config.yaml
hop_length: 160
input: "log_mel"
vocab_size: 50
encoder_norm_position: "pre"
encoder_qk_norm: false
encoder_experts_per_token: 2
text_encoder_causal: false
text_encoder_width: 256
text_encoder_activation: "gelu"
text_encoder_mlp_ratio: 4
optimizer: "muon"
batch_size: 256
weight_decay: 0.02
Rows from block 3 of the audio encoder, named by matrix and row number. Rows with one number belong to one attention dimension. Each number is 500 + 40 x the weight over its row's rms, rounded and kept within 0 to 999. All counts start at 0. Numbers have three digits each. After the name is the row's rms in percent of the matrix's.
# v: attention query, key and value (stacked) (encoder.blocks.3.attn.qkv.weight, 1152x384, the v third), inputs 231-307
# proj: attention output (encoder.blocks.3.attn.proj.weight, 384x384, transposed), outputs 231-307
v.8 097:547551519487465464508509404484569470402471526577512540458536467471510581490513632549557470482483517500469525494576395525497455467494505555483536484421580481500475557493492507484512501584530466485501499472514523551468500551488522541
proj.8 091:522513494517473527612458518532543526521501463493519461597485534451456528516494532437449489549439534511547536521552512562500502526540523435469471573509455522481552486485573487582505480466537471477507464533537488387505548516457492507
v.9 096:410431524470506450491495430479538502545506484478445520523543552522481532410421535609461470487521396498526450555553499494498438463473506488467499540556484523518537492526569510548489450537507494401474576518532505426602500538497464483
proj.9 098:478477533495499569473528508539546492461525534532512522558515462535500505493504489493515561485392510539479577452505530444517462578518473497450487558516412494480525530514460460516550499520560599517510471431591450585541516524461509511
v.10 095:491490535547585518510508515506570505550448526444546438569485427539459503504521487437508431556403508456497449544500535486469574520479595489496479482507528508510490510510512517491491472557501465558491536464489385537539438539428449492
proj.10 091:452522435456489507508558502460490547471445500599433481506420560543508489557477515558497501490528471505505543460516451410521454497518493570560487562471461518471478481530487481498512454459512484525468515562510506482409536527525518537
v.11 096:439467483535546538475525581472502480572501518538479530506506447566554495464477410473504496527450509536452520517438516484533526525505470518533458474580520462477486534596538468508521539518518453559510497467517446559508520475497445533
proj.11 102:520574476563414468468506435483524490500455466520536445457512498513545553555517537448444522535535501546548510472468444495487560536449474457473475523459537521474463507468414515437441455520463493475572496466498569517551428525441508535
v.12 104:563531515542522476501497474599533447560582532474472575540485501582519431454457530427462443526512582534474512508504483554461499528515555478560468487517528572419455538474481542576508511441543480572411502467495517447436513479481447427
proj.12 110:389483433500497571506474444477460532505378490453545488478497453431418527457484538511419436526466509479487512517496496515547515513534525574512484476462510558550464432498524524511473434564514526436492560510493549493516521538475496550
v.13 104:540517575497580483498497531454553481555644495446463531499506444537514476582526478502491491558508507554544537567461569487539500502461472403461482522517476487514509501508517516543496505473511543507498481574467568516498469468512480468
proj.13 099:531489507544486494486519497465531517461469497575516466517503520493503490444483475492529559512541474480510598457448468479556495473479437547545551417504533550484496473516472459444506509547419565458484558448493428536483517482473492499
v.14 110:538464506423486555512505527585502523461433460557509508517490428484480569612468565498499482471501496557459513486499506504409523471496432574506451471443479484565473558451485547523516518489456531527456476528523523547468506496556474489
proj.14 108:400556491523457412468446463498481451541490525464603453514509477527464470511482484492525523533507484489476517502536511555573527499524523494505582527571512484439546476502461465540476500471532512522529437503604449409549558446478475539
v.15 103:394540386517476431572489472523504503518547504543568499458541476503461430452480545439506490527495493507508441502446526493525452498409481500481517486539482435482448476540464549496499466501607604510535464490494532418534513474420520536
proj.15 101:577481582433566531488508509487521500469526496468497498482527476534461459422500494551448509524487476498491519469464521510514540509472521438502490481451541469564548528473545489441534514537445498497458521462475418617555417516500506446
v.16 107:460505499490482546469489536471516439559529504468534544576537451546478495496550524506453443438500478519441527556550477463512511481495511498532555542513521428573500464487424507533497454494497470442460443513484411529507496514479502569
proj.16 107:553515501461515488527501554463561464465438516494371494527536524484612498617468540512546516462535606525495473510510530466476494488510475438535504475465514539494507538516483490493421491546518451495520521514500520429471542468554449458
v.17 096:535474540528527516569523441469469430525575486464547504542518554504505532457527444541494586496505618501499578482506484546487412499516517504532605487565511412450491546505549590504482467556500531527485496479487446492487495415531564486
proj.17 098:486436457514501480506450500550478572488445518537513560530483432486564499516505510472492452428495409494533447457432499538494543448503463524452447487444504481435472515487514480491503543419457471605474545521402537421500506538444425537
v.18 100:459535533501501449514491479595494531439470540404471432514530500493533553577545504463501496516511522477540477468539442521476477454560433430475476463508523512529470429477560480437497495511548495497498528484499505446512485466473547432
proj.18 097:511525492508458499506507494422536489453482563517510482363439556489532550433523506526461524512459474497526469533521514522534507446558501598546455590496512540436449531536508470458529443423449559492490482538534501540537459533511512568
v.19 101:422451460422506487532529557404555504485534516491491474497466468483452493550485527393436525521488530527509542432515509477475621481523439518565542509533447502511455449518483521475485520507482446582467477521485479447418544436447451452
proj.19 102:478567461616552486478460456561503515484504443478517479460518510480495480525530437493503486530512481477440516528535478549519421536477443441469443559442600452447534522490549485436513506485552531470550512548494439561470471507511491482
v.20 111:534528487497545431493494500475465510435486503496484510461486474470503409457560519484483493490513518544536432558490510481516565488435444505499437463556447569494480430496454514500497487561486531563468536533487450544475505560571538470
proj.20 109:587497528452452560508460435507489478543520497509516541502504508516518555410476466485443419500438505456478485525534486508487497560467554528474503438540525443469499498539567520452507563526540522521434415470543524468517512474394507548
v.21 113:394531546553497535446518493365574420498582442498542486459504456558533493490558455556527495495495552524525556541509485520420473582471549490505434502391499497543545527557490505502480446526524450463483540481474455513531554508522551463
proj.21 110:579433482547493549486476531502469500455403531530447491504528531458523552552454550562514465511508454556453535457474435567507533512514477592493541473504495549426480496483487553517498519486504584499513454496477541416517435482504441579
v.22 103:554464487456517522511508490506425493495476530526431462570619473471532565506491456518531498481505477474464491476519445490484553511510533512501497591496562456511517530566516465480489491539463542439520463500502478460466495540501482452
proj.22 108:436470569537472578411526526439473462527541477404577484469506503505466498486601522496485549531500498511496534569484514489498476533562480494593475481442445459551477553543438528508523492424572498485513520453441447555487500532467631568
v.23 100:455558545462529518460497502531470538499485489420481551445517460557510469470454463503449481474492496467536472461528470504532519518558461468458461570568572500593456454520507471481502480454562447498463406524493450480444444575492482485
proj.23 097:521498438493425471500451459428518529449536479524533549489535469518489497530491502518476563508498485435497554556469481475476527495556509535566546433474549440466479555542562564534510487477415526473546558527464520438589526537455509519
v.24 094:486582515477512518459481447495465542470532502503466450432433481446525441502536526505464532492461515549485555496469559529473552469637510463490551457512476549533552539485494509457508540507540539491573469507473559414485474533491536538
proj.24 091:504509509491517559459527461475526551480514426511568555515521532589483448490511485514512494464465490511492524567434447497482504452497519497532546459474433515561570496499464593499487498513451460508462555511514497456550486436502473468
v.25 095:552457486557428456508469497482423512442578472455469563439504519558518496443497533488468438447478498511551548492460444510580485550493516510485432488529480473395512470531502528521505519399491480500489518499487561521534516532553491472
proj.25 097:459557524535492485497561478513525529531434522578531496525455449432469489431508469564445504526510519506519439558510540443432554470391489596577493493502494497531477526477568512486447450550467536504449491454407551526459499539458506492
v.26 093:488518483452476488493481562471406458452439581449462482489487533448585472500484465470513548511521494523473465445477542494560440465455477494495520476542445471485497440551469525499512553481483515508519556501489533441479534447593521404
proj.26 096:532494487523523497507584441478455419478575466548477535493541471477450529496498457528539547499539498473513532520498542465438479548565507593518431518515469502477520555489483461515507589540477436440550411509519504569484509534498514501
v.27 097:514546499467481527514490517553512545495462484458476502540445480470578530604485569487514516502459497443446487473546511480521524508492547502525456503495480556493524533493474488455541509580515492486496461485505515498478485533536509492
proj.27 099:473530507473491493440480503507448462540558520516576503524488547521451533486452481439391486519461523493551571563461508444474524477501470463471525516507496466508472476505448547487510478504480537525488517530547469477568608438495457489
v.28 099:450570567560483505473519373447512426480458510611497450485544512491535517552467553491480506489503519550529502488499532521493441502512507532492550444541515496498519543459482590482495555539508510512503545500490411519488512506404471474
proj.28 099:559470491468484499472480565496537494465475522471564463502530465481499528490519457520474450509477486495568559528516398526494477474476432494466476460461559451504516484522551414520561575469435501441444521460491516528485482487550483518
v.29 095:534557492474468490503509568533478537483525510457506484543499545442521503479549455453504482493531549495547485464554480515475490485417515484549517526557470506437516496600516463504505481560521527512498484486480511486473523521524454457
proj.29 098:444468524544452531516566415510545537513454521461531526445492511435434505455481520441461538467457484470516531489501500445514510525525501523545453509465586517577452461503449519493483496491498458428473542489517467498545514505459532598
v.30 097:513500515556504553514463460456537529485466440540484481519535431485534522468546368562601498532459505537485508583503425473483465559502507490581612549489544465497443549507522620562482516469508464583533551503486481492512562403468571525
proj.30 095:449516457498545470586491430548454514507491531459482535562550468494475496445454557467503487542555476524450530451450534524502465467481493513449430461470480523570511511539513535547543433482487501499532455516522509514466453474455512516
v.31 099:557565460521443523482504448490509468452544545565501473453528425557550521493520510588452578528561422543506508485479488476581527546434511417500477562431484529548497450460519468496512480433432413486561415546499521502447461480507483413
proj.31 102:532446511507475455525532515476480568568473470448540482539455574446501473505482543476442499522522541458445489568526521482462502479501493569511534458597471472455428524573475489499511497546506627419480536461522486490533473524552505574
v.32 091:423468483510503626454485512624510511493463442535497544534504504453431487548486447461534535432462504469508460506474539469506421553498507466427510492603489479458426436550463510537485471547517529508474514489489466548499520533470494546
proj.32 090:485488514462493448545516475475484557492504524581492503442536459536470542495525563457508548479459516547579585529432533490538558513545550583415449524550437538460522451509461499546490499504494478516480480496461548449517478485465547466
v.33 099:338443592583478543442501535540504530519506485581528576491540503534547433453482482461531559491464474527549491448412520511451487495610479481430521484445510472491539549505454438450500503536496442528553561467533429503482510483429441454
proj.33 094:628501464511500451527496515539530490503455426466389486540493485453525545490474555520498451505510578519521509472495535502505465426501535425530516440550472514530444523531564461489512544533521515498501524554483527563501462502472473552
v.34 106:549528490556480530473521451490499500465466513492541466474512418583570491517558513541562484462541492504515513558540565516474497602533565436524469496466476537487512489506523504500521409478560555544556491430491464536527474420479454587
proj.34 099:488533489471526406473530513448546469487460531438389493540509590483408469525548458478443473455568503529443495452496451486506488516504473447430469482488443404473570570508528494568489474490528477502480532541554526501509506500486536470
v.35 096:492418512586497517500500537501511539486508471556420582578523493541528418471439574426483484545468514584483507532518571467566606567505476555544435585443463567530532491501524481536488478544529518451515482476471412545451533546479547407
proj.35 091:404521504537502581517553513506510499474488496456503445494502556506540521500507397421584479495475474444465529456439561475561440453497561533536532515457542468453441502477529501496503495519424549509520460491510546473493539515456479459
v.36 088:579477466474595452467498510490589488484511488437470503504508559535515539472511452550464474479520485467522508487499514509406499510542483547586554541504449461448514435521438477458475506493442488499553479489488538556514450533515476471
proj.36 089:523566500511427547544566472492460523533511584571518489450470461567460498536475528486498501503457530558463455501473510441461510507481460413477484451492526476627507560482485467517534515528549482458501497449526485471496532514509523466
v.37 101:544451517488488517499475556472548457485458474484537498461506449532433600423518421471570463543479452494528494538459455520529530547497435466501489559447465401512576474465489496558507524440509438490471510524476503535502424465575520516
proj.37 098:444511536583514492493468410439512462491461550478518455507565497519540477482561523509533534484485471478470539486577509476501511486469545493519526410582473557546488538516591492442451462528447502491530570446538492531511469448494533454
v.38 104:472390442490466541558500522510489536427461490548495539540470435501467476430516481489489479468532426541496500475521522473540497488435422482512448512482474526503516525510504491548496539484449401535483442452491488517445448503384532497
proj.38 098:471547506461487561438462530500496513515509499493549376435506469546462591487506537481483484498530528496540466470448510522506518461513478626492458478493448569507548469568461527445583531514438497581508513535468530466520514440537507442
v.39 091:534609510471524491548532412494474494480556487450466443548480488500534441464496476528474422497451510461491553527495538528488415510537504530512481493488550491488448497451504414499495518492524536578524472505509465463480497492475514591
proj.39 088:521488583454572469497491504508449499500582441532591555452507494516563560539509460541461511490551435548543466485487519493521534502418417542492466509466502516519518496483484454544434452523574544506405557535530490485562482498480467375
v.40 097:462407570534501492536511467471503549473524449496539533475461472462536541534417455475457550482495431490501462437470560518520552489525449507481505424471472476447510434476514458472533480560456537493532436482521514424482523380573446499
proj.40 102:537460476436499483502500447475446492482522526433500457461534490496520542428565519568493482546524587506526512531417536490519479522550554442440491491501508401515472458528516514516477498383549503436538605441497524531464482535484471459
v.41 095:476525454546495506545501507536566494482506506521526588433445505511518409531560526487573530454529442508510497478460432507470494465546519518545582529457519460524478490501524500467479517509531450528622539485513510519478492549442485550
proj.41 092:515448529509488509527533531453443579422434450464457487500513494480448578543447529526555468497524537419445557454467516557530428522394532540495459511525453516480438515464500428522533484523456492588480484549459510582506508512536511494
v.42 095:467485441462501493509474506484471586518556439583514519482446489466504537563499517436488527466458435521454460544488475558513517526499460456557470568434491502564496526416501498472468500539522502488523398471513425463535533463547463492
proj.42 095:571461533447506492498500506491577464574471515537507552548419500541494469514568501554436433565535510534534515533513498461452536493503564537428498457546480487489475468582480465482532468476489494571443578553449519454553457544473576484
v.43 104:450457583485407510569516453415548538597483503569530498498418399567542528529488545500506512481581498488511417492499484500504569500474509448512456503547528438459483425557484456563495503497490485410518557507481482563521447538493502566
proj.43 096:456443475514551520404473498492469496453513561486432492493531539475466501559491459472497503529539587499513524443433548612467455492479525541437523543484534416481523517464543529484487531511488507568457422497536543470480506472482530439
v.44 092:434544537431543509512483427393433528492460508461500464450489604474496470456573379507473489494433465498477525466611532494544426543484479478464517433520538466490556500520532536494502469533458590482477492501544525522503489480513486476
proj.44 090:510452486500515459466514527590453499452552500522543464500553431449480512485461439606600523492581455466462508490397531495518518548549452486440473481473500481538497508535481490543521519487503505473500455549498476543481523520462483516
v.45 095:497493509490448434477505511440485459426570452477475562425517417435525523446441523518537497476522578470510560448524529525442483503539546537459480472520464511526539516457522575492520458497493472509484444522489513560487406580451504436
proj.45 097:496484479474503462454509513446521455467477454501520450504469513551477587408524547507448456547494546472448527466461525519546594474496405473455510491557518524530508457502521547491500487436505518433489461516555459510518540478444465507
v.46 102:486495463494534484450481473466479493519537518464469516456413508462454551409564446470460527497501475543483553454466473554477554473530515494457505456507525514439470561487525529486490550437516480492495506486501514538554562442508532439
proj.46 100:569467507512481465542562596436514504491495521484505488534541483498495534542469560540468505516501542484509514475560510451537502554531577429504511478389581519452492476505475546485441479506533414529528470486509444555449442512508442577